config.toml
arch = "shufflenet_v2"
crop_scale_min = 1
cutout = 0.25
norm = "batchnorm"
muon_scale = "match_rms_adamw"
learning_rate = 0.0026
momentum = 0.95
cautious_weight_decay = true
sam_rho = 0.05
batch_size = 256
lr_schedule = "step"
adamw_weight_decay_other_params = 0.05
Rows from block 5, named by matrix and row number. Rows with one number belong to one channel. Each number is 128 + 32 x the weight over the matrix's rms, rounded and kept within 0 to 255. All counts start at 0.
# p10: first pointwise conv (model.blocks.5.p1.0.weight, 120x120x1x1), inputs 0-119
# p20: second pointwise conv (model.blocks.5.p2.0.weight, 120x120x1x1, transposed), outputs 0-119
p10.46 [167  89 126 117 129 107 132 160 141 123 156 122 130  89  97  88 108 122  96 164 125 118 101 155 130 116  82 110 161 176 113 123 101 113 116 122 153 163 108 192 153 135  99 134  63 160  94 148 119  75 113 145 132 140  97  96 158 143 102 138 113  85  94 109 105 103  88  90 139 143  84 123 115 102 121  66 118 142 125 136 117 144  92 129 186 132 111 196 154 123 191  84 137 101  97 134  82 123 138 136 151 124 142 146 114 115 134 118 109 158 102 141 173 157 102 186 105 121 139 118]
p20.46 [  0  97 123 174 168 148  90 143 128  83 112 162 192 148  75 111 109 174 127 103  72  87 102 156  82 201 127 125 116 104 152 160 108 175  87 162 139 197 146 206 131 105 195 129 174 102 172 129 136 156 121 158 158 113 152 136  94 146 158  96 166 105 103  88 132 139  86 108 144  54 186 168 134  83 132 147  80 131 168 220  96 117  60 155 144 164 127 102 160 158 161 123 105 126 132 121 113 105 193 141 133 163 142  79 150 163 179 202 151 145 167 159 112 207 151  89  90 106  70 136]
p10.47 [ 95 178 131 154  80  92 147 201 141 120 148 181 128 132 149 150 158  96 139  96 135 131 109 107 152 125 126 104 102 145 141 113 107 132 128 127 163 127 140 132  98 130 123 124 138 112 145  93 130 129  99 105  97 115 151  80 132 161 127 118 119 120 171 112 105 110 166 108 156 111 119 150 115 108 125 125  80 123 117 130 130 151 153 153 112 105 123 107 139 150 123 163 157 150 125 138 165  87 191 112 117  97 154  87  92 102 157 135 110 147 179 120 118 106 172 173 137 117 125 126]
p20.47 [162  90 168 141 147  88 139 149  97 105 110  87 130 169 140 126 171 115 129 137 150  94 174 133 107 143 144 118 127 102 164 159  98 167 118 136 106  95 175  93 106 160  93 124 203 137 103 135 118 119  87 140 135 136 159 118 171 156 143 146 103 111 122 137 144  98 119 223 106 139 182 139  88  71  88 138 185 119 100 147 150  97  55 145 105 164  80 127 139 146 154 108 117 128 134 144 166 105 132 138  93 170 139 127 171 136 156 114 165 122  92 165 131 138 101 124 165  96 128  52]
p10.48 [132 107 154  89  93  58 173 152  49 180  97 102 135  48 120 104 152  95  57 190 130 133 133 138 173 164 119  98 114 165 103 135  54  99  87 138 147 190 172  81 118  94 107 110 174  96 135 113 135 155 116  99 124 156 132  86 101 101 111 147 201 208 121  95  68 207 135 135 113 146  96 158 122 103 184  61  83 109 111 134 173  90  89 110 106 131  83  76 106  72 122 130 116 130 138  73 136 144 143 211 113 102 145 129 117  84 171 100  62 125  92 153  83 132 117  73  87 144 122 170]
p20.48 [137 100 118 137 124 122  73 121 120 163  96 141 115 158 157  57  91 114  81 103 111 134 141 141  95 141 163 147 128 144 106 143  97 174 153 140 169 105 110 118 155 142 110  89 112 143 162 126 112 145 149 133 131 136 121  96 107 180 101 100 142 123 179 130 188 180 127 121 136 174 181 147 125  77 149 108 118  80 117 134  74 174 108 168 118 144 164 113 151 178 102 172 101 123 144 121 156 182 174 170 135 158 168 101 188  71 127  80 126 116 162 148  89 175 151 129 104 109 141 175]
p10.49 [129  74 106 130 126 110 138 127 125 145  91 133 127 181 134  81 162 135  95  94  86  98 159 154 124 108  79  96 152 149 104 123 138 115 117 125  93 122 136 101 104 200 118 122  96 115 113 125  67 114 115 126  88 131  76  94  87  73 199 161  69  61  90 109 121 127  83  90  94  96 130 147 134 141 105  90 110 187 131 155  80 142 158  91 120  63 109  76 118 142 124  89  94 134 182 147 109  98  71 118 184 179  72 122 115  60 117 149 105 151  50 152 113  88 106 141 108 100 107 121]
p20.49 [165 115 124 127 154  84  85 104 148 119 168 128 125  87 113 134 126 117 148 155 120 128 146 138 105 158 216 159 125 127 157 125 106  87 136 126 114 121 152 135  79 132 108  80 138 143  79 170  50 204 148  88 134 106 121 106 149 159 120 101 106  96  62 154 129 196 131 128  95 128 187  84 140  88 176 131 142 110 109 108 111 135 113 138 108  72 167 134  95 193  98 162 114 180 144 156  79 132 161 151 151 154 119 151 105 112 137 158 121 120 171 138 137 118  85 108  90 173 185 204]
p10.50 [123 148 138 104 127 104 173 129 173 138 136 138 117 169 102 115 167 147 133 121 118 103 129 132 141 114  94 137 174 191 140  90 110 147 105 142 166 117 123 225 128 172 175 225 138 141 149  95 126  79 147 132 133 119 179 138 116 113 134  90 125 136 176 113  99 148 127 141 130 118 112 122 137 116 170 115 143 142 155 187 162 116 140 114 209  92 107 107 156  89 177 120 135 101 113 189  93  68 148 131  84  97 121 113 142 120 157 104 140 121 142 140  51 135 210 137 123  86 211 156]
p20.50 [ 80 109 110  94 146 162 112 119 114 153 174 130 134 119 129  88 132 103 149 138  94 102  92 124  99  68 156 141 114 136 120 152 114 132 110 123 111  73 111 184 177 141 156 175  95 103 143 167 158 135 177 189 133 175 171 143 137 103  81 156 146 126 149 131 138 133 136 128 116 125  92 133 119  73 124 103 150 126 161 182 111 104 141 155  84 169 136 139 190 114 137 126 162  90 124 136 116  95  89  83 140 141 130 125 173 179 150 170 135 109 123 128 150 120 162 159  53 175 163 125]
p10.51 [ 79 116  98 104 147 126 151  69 171 110 115 102 174 135 191 113 156 189 118 136 165 108 158 140 105 137 130 225 104 145  70 112 129 153 146 153 108  83  75 161 157 100 118 169 170 121 121 101 138 177  85 126 126 121 106 129 146  84 132 133 106 166 121 167 206 168 134 129  98  90  89 121 125 153 142 209 103 140 132 126  80 109 103 102 215 143 111 120 113 135 118 122 135  70 123 136 113 143  63  60  94 176 138 151 142 138 155 136 108 114 167 124 132 124 104 188 119  77  88 144]
p20.51 [146 122 137 110 168  72 133 100 113 105 111  88 157 101 153  88 171  81 169 142 116 135 137 198 133 138 115 141 107 119 136 109 132 128 132 111 150 134 120 128 162 129 150 145 138 104 133  93 127  91 163 120 132 119 144 115 172 112 126 104 100 113 112 136 160  77  86 144 168 181 111 132  92 100 123 161 118 126 105 129 145 134 109  68 108 154  50 123 100  92 155 148 130 114 164 141 163 154 133 124 136 140 143 167 105 168 157 110 137 127 156 102 117 128 174 124 107 171  90 123]
p10.52 [174 108 120 110 159 104 162 143  80  78 127 112 137 145  99 122 120  89  55 127  68 145 170 165 139  97 140 120 107 172  49  69 179 139 127 156 126  92 154  68  72 105 152  84 182 131 147 118 101 132 104 166 155 101 188  36  98 111 200 135 119 118 168 167  82 103 119  79 152  92 162 103  92 170 135 111  83 143 111 156 193 149 142 130 107 126  83 159 170 128 160 155 172 101 108 105 135 115 162 156  95 155 118  96 107 102 145 123 146 143 111  99 101  92 144 105  77  97  94 175]
p20.52 [ 92 160 152 161  20  98 116 118 182 147 151 152  95 113 133 122  87 164 133 124 165 172 128 123 114  81  72 136 133 136 167 141 128  89 120 138  78 119 129 116  94 155  91  65 154  63 155 107  56  96 161 162 136 199 102 106 109  82 117 145 155 139  99 119 174  83 183 197  88 161 116  75  33 174 114 104 107 122 112 188 122 127 114 150 174 102 185 114 119 103  85 129 113 143 176 159 113 102 161 150 112 162  93 136 120  88 145 125 154 148 185  63 146 133 142 122 119 129 156 163]
p10.53 [ 58 114 151 111  78 102 122 133 132 122 130 133 126 129 122 137 124 166 119 163 158 142 168 105 156 137  84 107 140 158 135 185 110  87 145 130 165 116 128 204 200 121 127 153 151 137 126 140 112 114 116 127 146 153 151  62 107 137 123 149 111 129 110 134 137 119 206 101 120 152 133 156 170  81 127 112 136 164 196 155 137 150 143  93 109 129 118 158 129 116 153  88  78 141 127  80 116  95 156 122 135 109 127 128 131  93  95 104 133  64 146 173 108 100 129 150 147 115 203 104]
p20.53 [129 117 125 113 107 149 141 147  97 116 104 177 119 112 166 127 111 117 119 105 107 110 176  83 157 100 136 147 154 137 137 168 129  47 143 177 113  71 153 127 159 153 117 127  88 174 125 122  96 142 100 168 152 129 136 154 112  17 163 142 161 136  85 120 134 149 105 176 183 132 112  90 125 159 129 129 107 143 103  77 101 141 139  96 203 130  80 155 153 161 103 182 136 130  84 128 121 123 177 138 122 105 121 137 130 142 128 191 140 117 141 169 139 101 116 180 130 125 155 126]
p10.54 [ 54  68 139 121 186  90 169 170  98 135 111 146 164 107  73  95  82 102  71 104 146 145 109 145 141 150 103 119  80 155 111 114  74 155  72 118 111 158  83 182 101  87 118 129  97 154 107 114 117 125 122 116  85 150 130  94 145 137 162 156 128 106 137  79 149 107  76  94 140  80 109 104  82 182  83 102 142  78 128 116 141 147 150 125 100 127 129 155 111 149 115 131 189  85  88 101 206 116 127 127 104 129 115 127 168 122 192 148  95  86 132  63 107 124 153 203 101 123  81  99]
p20.54 [116 138 171 157 198 174 106 150 126 225  77 114 129 118 109  99 157 104 156 189  98  88 215  77 116 152 125 115 183 158 148 166 130 137  89 198 125 155 153 122  88 215 132 138  99  88 113 164 189 195  88 128 171 210 181 105 135 150 162 121 142 145 101 104 151 157 126 155  92 112 113  77 170 119 139 146 150 166 158  77  91 121 114 177 113 133  93 106 138 170 166 155 112 120 166 161 109 115 132 119 147 138 137  71 136 117 180 107 181 132 142 121 125 158 143 118 121 146 115 173]
p10.55 [ 96  73 116 167 124 148 130  81 127 130 100  96  99  94 123 138 120 133  96 196 127 134 173 118 130  87 102 173  98 149 137  96 165 151 160 128  71  65 179  91  98 143 120  91  91  92 167 154 148 147 142 117  74  86 163 179  90  87 105 146 210 118 127  87 102 166  80 121 175 136 161 134 178 192 124 156  52  98 142 161 127 133 156 154  74 128 107 117 155 121 177 143  93 154 151 120 147 176  84 133 106 113 118 119 129 151  91 189 176 124 133 162 126 165 186 146 128 148  43 202]
p20.55 [152 194 188 124 128 102 125 149 110  52 131  80 110 109 118 122 155  51 133 117 182 108 129 160 185 147 150  98 111 145 100 114 142 153 116 138 163 171 140 199 189 103 140 182 106 137  94  87 143 109  96 215 206  95  95 114 109  97 140 106 133 142 131 151 119 109  83  74 112 176 124 127  89 178 155 138 114 130 118 124 116 118 197 178 140 162  96 104 120 114 144 160  45 116 147 116 111 127 172  68 114 133 147 120 147 145 115 111 125  82 113 164 208 164 124 175 119 115 138 114]
p10.56 [139 118 126 112 122 149  87 165 163 108 127 142  88 168 148 106  99 134 185  52 136 124 129 151 147 104 194  78 116 119 117 131 121 120 227 129 106 120  46  83 188 143 140 111  77 107 174 164 150 107  95  73 113  57 144 106 123 105 186 210 105 167 100 131  91 135 131 156 207 141 146 137 185 121 171 112 130 122  90 131 106 137 109 148 124 156 103 111 111 101 148  55 147 100 139  87 110 140  95 142 162 115  87 123 124 102 148 123  88 142 127 199 128 124 147 162 124 112 115 110]
p20.56 [115  55 112 158  98  79 134 131 114 142 116 129 119 123 147 155 144  84  87 159 104 117 139 106  82  65 149 190  65 122 175  81  96 137  99 121 109 154 157  98 106 199 128 149 149 118 118 137 160 161 162 162 145 188  67  95  90 106 137 106 167 150 137 182 145 152 153 122  89 125  64 157 119  73 150 116 106 115 111  95 123 130 124 186 210 123 118 127  93 170 116 129 112 163 154 129 126 149 137 139 105 127 128 135 150 148 149 144 132 159 135 135 155 120 149 135 101 171  99  80]
p10.57 [124 116 172 161 114 167 132 133 109 132 184 181 162 130 239 111 134 100 158 158 104  79 162 117 201  91 109 152 148  96 141  82 122 118 100 158 121 120  94 171 135 180 158 182 152 115 160  82 112 105 167  61 144 163  93 130 201 147 113 163 146  93 135  93 104  90 118 143  99 196 159  93 157 156 105 104 139 218 183 153 150  91 113 109  85 185 126 141 125 103 104  69 144 125 174 141  80 120 103 136 124 115 112 124 140 145 116 159 146  86 130 144 167 142 142 152 134 141 142 116]
p20.57 [186  73 123 166 103  89 167 123 188 144 164  53 203 202 134 185 110 154 131 134 158 135 114 119 175 113 117 170 100 128 163 109 137 145 128 111 111 156 116 145 127  99 101 114 127 104 182 138 124 118 141 124 121 123 127 101 149 129 162 103 164 169 192  90  61 180 160 137 118  94 173 118 104  99 103 137 105 166 117 143  69 120 121  73 132 139 154  85 132 176 139 150  99 108 100  96 175 103 135 131  83 106 127 120 160  93 116  87 117 120  91 138 175 152 150  97 200 115  97 138]
p10.58 [114 118 119 136 156 138 170 166 115 124 135 159 124 147 134 171 152 112 113 124 123 121  93 115 103 143 124 158 167 127 123  97  87 139 116 123 155 121 180 147 118 207  91 127 128 115 135 110 134  84 119  90 119  68 142  71 128  57  82 120  79 131 187 151 141 155 141 143 111  92  76 130  83 110  95 117  99 136  52 132 104 204  98 186  87 114 130 120 129 217 140 139 180 104 149 149 132 117 171 156 119 155 120 125  83 134 185 122 105  96 123 128  98  99 127  94  85 129 119 152]
p20.58 [ 70 155  90 153 146 121 129 113 123 137  84 182 132  87 162 112 138 170 131  93 174 147 117 171 125 138 120 109 143 132 135 115  89 109 119 139 103 139 120 136 126 154 133 108 154 122  92 125 105  56  87 177  75 133 183 137 170 137 175 105 190 175 163 124 148 127 162 131 155 138 175  86  94 160 113 115 132  79 161 112 153 119 135 147 101 106 140 146 155 124  61 160  83 180 124 135 108 134 179 126 140 198 136 143 125 127 115 131 120 136 104 135  99  79 132 125 203 186 140 169]
p10.59 [145 132 169 110 203 112 101  67 152 129 111 153 215 120 173 117 144  98 159 133 117 143  83 144 152 129  94 124 101 157 145 153  80 156  58 113 165 101  81  81 132 133  88 120 125 103 119 118  98 147  91 162 104 151 125 131 108 112 225 124  72 110 130  99 109 153  73 222 137  90 123 133 162 134  78 131  47 108  91  98 185 140 149 158 156  65 133 126 216 116 161 120 142 105  97 102 179 114 135 151 106 110 140 133 121 108 150 132 124 132  78  93 109  38 143 159 138 163 146  96]
p20.59 [119  79 125  96 109  95 122  95 135 123  29 108 127  59 129  74 109 100 117 167 138 144 135 130 135 134 239 113 100 113  60 128  96 135 174 191 105 106 141 136  97 117 119  74 146  61 151 106 133 158 132 145 110 148 128 151 128 126 136  77 133 150 180 124 121 144 184 114 150 163 142 130 104  85 185 156  97  93 113 110 139 154 130 107 115 112 160 129 152 138 117  77 168 119 132 135 148  77 132  94 104 160  88 111 137  72 156 170 144 135 120 166 160 101 125 124  86 116 123 136]
p10.60 [175 141 120 119  89 106 135 109 124 163  92 118  90 155 171 131 119 123 102 114 106 163 114 153 137 177 182 117 182 152 119 114 175 149 168 143 144 132 167  90 111 106 156  99 193 115 127  99 108 104 174 169 147 164 124 147 135 177 113  68 126 103 167 171 125  78 149 147 154 150 154  97 194 130 105 172 134 123 120 107 171  84 121 152 147 163 195  86 117 160  88  86 113 168 123 154 161 119 205 150 154 123 150  88 150 139 158 128 130 109 116 138 121 124 147 147 150 100 116 141]
p20.60 [101 126 125 142 144 106 141 160 106 127 114 115 136 108  66 147  98  75  99 112 137 125 135 153 121 120 147 104 123 161 106 187 144 133 126 172 119 121 117 124 120 176 109 119 104 126 115 126 113 140 139 157  98 133 100  46 141  72 150  44 133 192 127 129 134 189 127 141 150 132 151 212  58 192 127  85 190 124 137 120 168 123 103  98 121 137 170  65 112 117 155 168 133 121 190  96 122 157 147 146 141 147 114  96 135 143 168 133 153 127 140 125 133 170 123 136 144 147 115 176]
p10.61 [ 78 145 182 166  95 159  99 154 137 168 138 104 124 169  87 104 137  66 112 154  87  84 131 109 154 136 195  95 132 151 118  81 107 151 198 138  95  84 130 116 129  80 164 169 105  79  87 201 189 155  61 123 134  81 101 146 138 160 117 132 107 130 164  83 125 159  96 131 181 115  89  81 149 117  65 148 164 138  64 122  93 183  78 163  87 137 102  94 136 126 119 119 120  99 132  96 167 155  84 147 149 152 128  59 139 132 104  90 109  94 112 115 123  55  70 112 143 142 103 109]
p20.61 [132 218 198 134 141 181 162 149 122  85 154  52 137 149  91  91 119 170 151 239 163 143 112 153 143 141 218  98 233 134 167 128 148 161 159 147 149 139 137 169  83 151 123  94 121 103 251 156 108  72 126  92 154 146 122 112 165  77 143 155 156  60 171  39 137 143  72 116 126 173 139 172 197  96 148 165 172 161  60  93 121 133  95 150  56 118 121 136 189 178 130 152 162  90  55 173 167 153 124 161 120 142 106 163 179  89 167 113  84  62 148 144 106  99  81  78  91 123 190 115]
p10.62 [172 110 123 132 149  99 147 112 153 143 110 146 130  68 165 130 140 222 143 172 174 120  28  98  89 122 121 149 146 150 129 117 108  63 152 125 137  39 212 204 122 107 174 120 103 156 131  84 144 142  58 153 125 143 140 136 135  90 147 150 188 145 134 154 154 182  85  96 162 115 131  77 152 166  96 133 126  91  90 146 130 131 143 129 169 130 108  75  82 126 145 171  77 131 113  98 113 138 167  97 127 146 161 159 123 112 176  87 133 164 159 168 119 144 121  79 145 117 175 113]
p20.62 [145 126 173 145 157 133 131 165 125 168 120 101 137 138  90 143 117 114  65 100 142 138 144  43  87 114  79  99 161 135 142 121 121  96 102 157  73 128 116 157 105 100  86 170 154 109 106 112 135  77  91 116 114  97 148 100  87  82 136 108 107 104 120 127 128 116 126 106 152 115  78 129  93  68 102 136  99  95 211 130 200 108 131 181 117 165 129 174 155 106  83 106 119 170  87 123 144  82 160 108 119 187  91 120 143 132 131 183 107 150 117 140 129 151 108 149 157 121 159 117]
p10.63 [114 130 130 144 176 100 147 157 113 129 129 156 123 109 147 102 191 210 168 117 149 154 159  64 110 134 152 152  88 127 117 167 155 110 131 135 144 102 107 126 114 140 135 147  64 144 144 127 119 161 174 175 151 119 140 164 209 113  92 131 158 151 171  92  40 155 185  98  76 120 132 103 121 161 108 128  96 122  73 145 155 135 137 208  65 129  58 116 130 102 117 159 144 185 121 129 140 153 106  83 105 162 138  78  91 125 118 143 116 143 126 131 155 130 106 109 167 123 106 146]
p20.63 [101 131 121 118  97  96 131 123 156 120  85 130 102 129 125  90  93 140  67 143 168 111 137 125 113 173 106 143 112 192 106 180  98 148 107 110 161 108 117 102 158 129  96 138 175 142 169 130 115  62 173  60 154 115 125 134  84 167 128 138  87  76 127 162 118 120 154 151  94 160 114 177 200 154 118 149 108 154 123 130 164 124 131 118  99 154 160 169 119 121  84 130 170 157  96  88 123 131 143 148 140 132 123 139 117 154 198 110  69  96 100 125 143 132 173  94 133 168 142 145]
p10.64 [172  96  92 109  93 130 147 141 114 109 208 173 150 117 134 150 134 151 131 155 125 150 160 176 156 134 123 124 122 197 132  83 158 135 105 150 169  89 179  96 120 162 140 152 154 103 152 102 135 121 156 109 142  59 197  82  63 168 138 126 139 106 139 157 100 141 128 126 119 142 144 122 106 128 160 144 131  70 130  98 164 148 100 205 117  97 130 134 110 125 121 107 129 101 117 101 157 107 207 113 165 130 147 125 147 123 127  97 111 157 129 124 116 108 156 142 145 140 105 127]
p20.64 [ 99 104 144 139 136  91 199 139 126  37 113 134  69 127 100 156  81  91 164 118 167 171 134 102 199  52 174 135 162 111 114 183 144  85 178 117  96 118 150 159 112 138 108  88 154 209 107 204  87 119 145 197 113 136  61  90 160  85 136 208  83 111 141 127 123 109 131 183 135 120 152 107 165 129  36 141  85 140 101 121 168 129  92 113 129 135 172  73 127 126 140 145 104 140 167 107 166 157  65 143 101 124 124 109 142 185 148 112 114 163 196 163 127 133 122 124  99 125 136 114]
p10.65 [ 91 138  86 130 159 112  98 152 152 117 140 178 130 147 210 172 133 182  82 170 113 137 148 115 107  79  77  86 120 184 138  97  85 144 115 118 125 145 149 134 157 104  96 134 106 147 143 108 122  73 123 104 148 104 132 126 124 135 129 162 108 116 127 102 130 116  99  95 152 199 149 107  88  85 129 125 126 144 160  81 135 117 122 182 172 136 115  88 126 130 144  99 147 161  94  36 109 169 192 105  77 121 148 136 156 172 148 135 170 148 159 139 124 122 119 124 124 104 129  58]
p20.65 [130  95  79 166 100 227 116  94  94 135 127 147  84  99 114 175 156  88 173 130 107 126  76 188 142 111 127 165 116 102 134 116 162 176 143  58 139 134 153 161 117  96  89 121 130  76 141 173 135  72 124 112  18 119 100  92 134 139 130  91  92 135 161  95 132  78  99 127 183 141 102 103 125 172 124  99 127 145 112 120 150 137 149 155 168 126 176 125 112 130  69 127 105  86 130 164 127 168 132  75 123  97  89 137  80 164 103 135 140 151 128  68 167 139  49 127 144 137 178 184]
p10.66 [125 120 121 149 168 105  47 138 100  70 181 108 102 112 176 167 147 134 144 172 101 153 149 235 103 146 154 196 116 130 110 117  80 177 119 178 162 114 121  89 149 150 134 132 191 131 145 175 114  50 149 146 134 103 129  28 192  84 189 146 171 119 152  74 126 119  97 116 143 159 170  83 177 187 189 210 110 129 109 104 148 178 122 178 168 157 127 139 131 136 152 142  56  62 125  82 121  88  95 118 130 115 101 107  94 121  95 113 121 110 166 126 145 104 132 119 107 118 119 127]
p20.66 [100 155 114 103  67  95 106 125 151 118  57 162  91 109 174 142 162 158  92 124 106 120 162  71 158 160 119  97 176 122  95  87  93 123 119 194 132 160 154 135 121 145 132 173 183 129 139  92  59 159 144 142  93 105  57 135 166  70  79  77 105 217 148  67 160 180  92 204 191 146  94 139 157  93  84 162 120 123  96 137 129 105 143 152 122  90  92 108 164 105 137 152 154 133 110 159 113 125 166 116 171 139  81 137 131 147 133 197 116 123  98 163 167  96  90 120 137 110 118 184]
p10.67 [ 77 174  81 149 134 119 145 128 115 148 150  96 124 118 149 189  75 149 152 142  90 152 117 141  91 142 135 117 108 141 160 146 184 182 186 133 125 201  71 142 150 116 107 119  76  59  98 116  88 125 143 162 157 162 189 133  64 102 152 114 103 113 114 148 143 146 131 190 136 109  96 109 173 125 158 132 122 128 123 129 136 130 118 169 124 198 151 130  83 162 131 178 116 148  74 166 171 174  55 178 170 145 191 202 140 152 158  98 116 160 138 172  93 132 120 109 113 144 120 107]
p20.67 [ 93 103 159 132  77 153 176 142 115 102 215 115 151 124 160 167  82 192 123 105 122 162  55  98  78 124 116 181 137 112 160 175 157 111 153 116 142 123 144 115 158 148 118 131  88 148  94 100 129 140 138 119  79 173 168 131 142  88 127  52 180  74 138 113 112 131 106 183 126 114  93 147  90 101 115 114 106 180  90 127  92 110 113 127 135  71 118 119 139  86 136 140  92 104  98 140 163 130 184 141 160  96  93 137 164 146 145 126  87 137 147 169 132 125 109 182 117  62  85 142]
p10.68 [150 166 167 136 100 142 170 178 105  57 105 123 166 179 131 175 115 195 139 129 109 124 134 174 119 107 106 174 111 110 181 115 106 147  99 108 104 136 112 158 131 117 113 152  88  96 112 120 140 127 163 107 109 102 106 103 125  75 167 162  97 145 140 117 106 111 153  94 182 134 122 122 154 135 106 158 113 174 131 108  78 154 133 193 167 107 133 185 127 143 162 197 124 134 135 129 139 148 138  73 194  96 142 105 111 130 148 127 108 124 155 129 153 114 104 102 116 105 117 118]
p20.68 [108 167 149 125  84  67 104 140 111 125 166 131 103 120 186 135 152 180  80 132 118 138  13  86 155 136 117 114 150 146 124  86 149 105 148 168 120 164 107  86 121 106  54 110  87 158 132 160 108  52 128 123 114 120  87 135 124  93  97 123 100 157 134  86 163 120 139 147 121 131 150 168 168 142  80 129 166 114 139 122 124 111 133  95 106 126 152  68 143 137 151 110  88 141 105 102 125 111 162  65 166  96 120 104  74 167  55  98  94 112 100 129 137  96  74 145  74  96  63 156]
p10.69 [131 140 122 143 144 123 166 130  90 160 154 124 125 137 115  83  90  83 151 140 158 113  72 196 193 104 109 180  91  69  87 136 113 100 101  74 173 142 166  97  88 133 134 135 102 166  80 183 122 102 129 125 103 134 243  91 125 132 134 104 117 159 106 204 113 112 125 134 151 115 123 121 107 162 127 112 232 123  92 155 138 137 166 116 171  91 136  94 133  82 101 125  96  62 166 120 136  72 136 100 147 139 144 132 129 117 100 176  89 142 172 118 134 165 144 120 114  94  89 113]
p20.69 [137 116 126 129 136  96 126 156 129  95 134 210 170 151 141 114 145 157 136 162 158  82 167 102 110 150 107 128 126 178  83  91 121 144  75 108 161 123 120 102 162  87 130 133 111 135 106 133 194 120 138 178 143  94 168 123 135 137 156 138 162 118 139 178 166 138  90  90 108  93 137 156 120 135 136 176 127 123 117 110 154 111 125 122 123 103 186 118 119 108 108 142 135 120  92 123  96 114 132 145 104 117 105 120 115 125 134  90 128 113 134 111  74 143  63 155 134 135 129 148]
p10.70 [161 110 150 142 143 110  99 131 120 120 119 179 127 122  65  85 149 196 157 104 124 121  99 119 100  74 116 168  97 107 116  79 112 143 102 113 126  78 193 119 134 108  77 133 125  95  81  99  99 134 101 206 112 181  63  50 184 124 165 161 118  94 104 138 151  99  78 150 117 178 127 139 147  91 139 133 100 172  99 137 140 149 138 107 158 135 177  97 167 122 156 101 103 113  75 139  99  94 122 117 153 162  82 136 158 192 176 135  93  85 121 116 122  87 103 157  94 162 161 180]
p20.70 [151  74 123 137  69 101 146 129 119 152 118  68  97 178 156 130  97  97 175 101 163 151 101 136 128 118 102 116 126 132 158 120  92 130 164 132 154  97 179 105  93  97 180 179  60 101 107  97  73 106 167 146 148  79 138 127  95 104  95 135 183 130 113 136 162 162  97  71 130 159  91 117 105 107 155  65 126 143 106 152 129 133 127 121 149 102 128 155  92 147 145 117  92 139  66 105  98 111 148 108 132  53 154 143 114  96 132 117 113 104 111 158 182 106 151  85 143  83 131 137]
p10.71 [ 93 105 135  46 111 200 108 133 106 117 134 189 147  85 213  97 137  85 100 140  93 141 124 150  88 130 173 127 143 104 108 178 190 100  72 133 121 151 130 140 107  71  92 140 112 140 116 137 175 108 120  75 128 181 115 154 141 131 115 140  32 177 160 140 121 134 156 159 136 112 105 144 133 154 211 101 140 154  78 104 133 105 194 115 173 104 116 122 182 119  86 167  72  73 167 133  74 103 175 118  87 109 139 107 124 126  98 144 151 185 114 115 148 180 188 127 140 196 103 116]
p20.71 [115 110 105 151 100 124 126 100 123  91 106 141 171 141 134  95  89 132 181 164 123  99 150 130 143 140 170 152 123 108 119 122 118  85 120 122 109 143 127 135 106 203 153 102  79 140 113 127  97 215 145 128 186 103 137 101 193 108 108 157 147 144 120 125 131 160 152 160 132 139 100 166 119  72 128 125 129 103 181 160 134  95 103 150  60 138  99 138 160 112 121  96 152 131 113 136 151 121 116 151 133 136 123 141 142 149  87 115 136 109 156 140 132  88 115 123 144  91 169 102]
p10.72 [175 159 109  68 196 201 135 150 115 118 115 145 118 127  57 128 127 147 120 156 116 107 145  86 109  99  61 111  71 173 119 237  55 153 145 138 144 140 183  94 143 157 170 115 124  69 182  99 159 188 123 127 114 203 127 138 106 141 113 119 124  89 182 117 139 109 157 140  90 109  72  58  68  99  89 126 110 122 122 122 176 114 167 175  93 141 126 143 117 121  99  82 112 128  92 125 167 134 128 137 139 144  92 140 164 139 149 130 170 124 150 131  88 122 116  72 104 142  79 119]
p20.72 [ 57 165  96  78 144 172 148 114 134 137 149 132 117 192 109  91 164  99  81 173 146 170 198 143 106  52 119 118 129 146 126 125  91 128 124 120 125 109 165 169 167 183 143 102 209  65 147 151 157 155  60  82 115 110 144  82 113  74 125 129 102 105 117 171 160 106 128 137 159 115  80 110 146 175 144 124 156  78 115 130  99 149 128  98 137 139  75 115 138  64  67 112 175 100  99 125  90 147 151 167 128 114 130  96 126 131 106 214  79 138 119  67 145 160 156 137 123 105 145 121]
p10.73 [128 184 126 188  93 149 177  79  99  97 159 152 145 166  92 128 151 157 118 179 130 132 140  89  92 111 100  75 194 243 113 160  85  98 172 142 149  84  92 117 149 111 120  45 133  81 107 127 137  63 179 123 115 121 128  95 115 122 156 147 120 180 113  70 103  81 148  81 100 153 160 167 128  95 141 109  94 130  95 120 119 124 121 111  82 165 139  82 181 209  62 127  89 129 113 126 194 154 133 169  79 125 138 124 112 130 151 172 148  85 135 153 113 128 126 164 108 200  88 110]
p20.73 [111 156 147 121 133  85 105  73 152 127 140 156 158 107 132 144  61 208 126 110 143 138 201 127 136 231 117 148 110  71 110 166  83 142 125  80 180  96 138 181 144 184 214 101 156 148 112 113 145  85 111 135  76 129  84 157 148 125 164  75 125 166 174 139 187 147 189  88 132 110 121 148 169 119 183 142 153 132 126 117  99 160 102  77 124 134 133 103 117 207 136 102 157 203 165 147  45 129 138 122  82 102  88  88  68 168  93 145 125 206 151  60 164 145  71 127 110 171 121 149]
p10.74 [126  90 184 122 155  93  92  98 140 175 134 103  99 193  98 137  99 107 137 118 110 127  74 151 118 144 123 131 142 127 181  78 121 206  74 143 206 155 109 127 127 127 103 111  87  84 153 170 112  87 120 104 123 102 172 104 122 147 186 115 135  66 155  84  99 122 119 137 113 127 120 106 148 156 158 140 141 141 146 151  86 190 106 165 132 150 150 116 166  80 168 180 159 161 144  98 166 174 103 152 149 192  62 125 100 131 122 110 124 142 132 160 163 170 153 174  87  99 110 141]
p20.74 [180 120 100 186  83 156 184 151 143  75  98 129 132 169 148  87 114  73 185 162 160 126 114 110  88 150 119 103 130 116 116 154 108  62  98 152  82 133 146  95 123 126 100 110 138 137 135  79 132 143 123  91  96 108 113 114 117 159 162 142 152  60  82 118 112 118 168  98 147 104 158 144 135 126 177 151 111 109  78  93 132 151 154 120 102  89 138 104 127 177 125 166 154 119 114 104 108 103 111 116 160 149 108 119 139  75 128 134 104 145 108 106 155  97 143 149 174 147 130 191]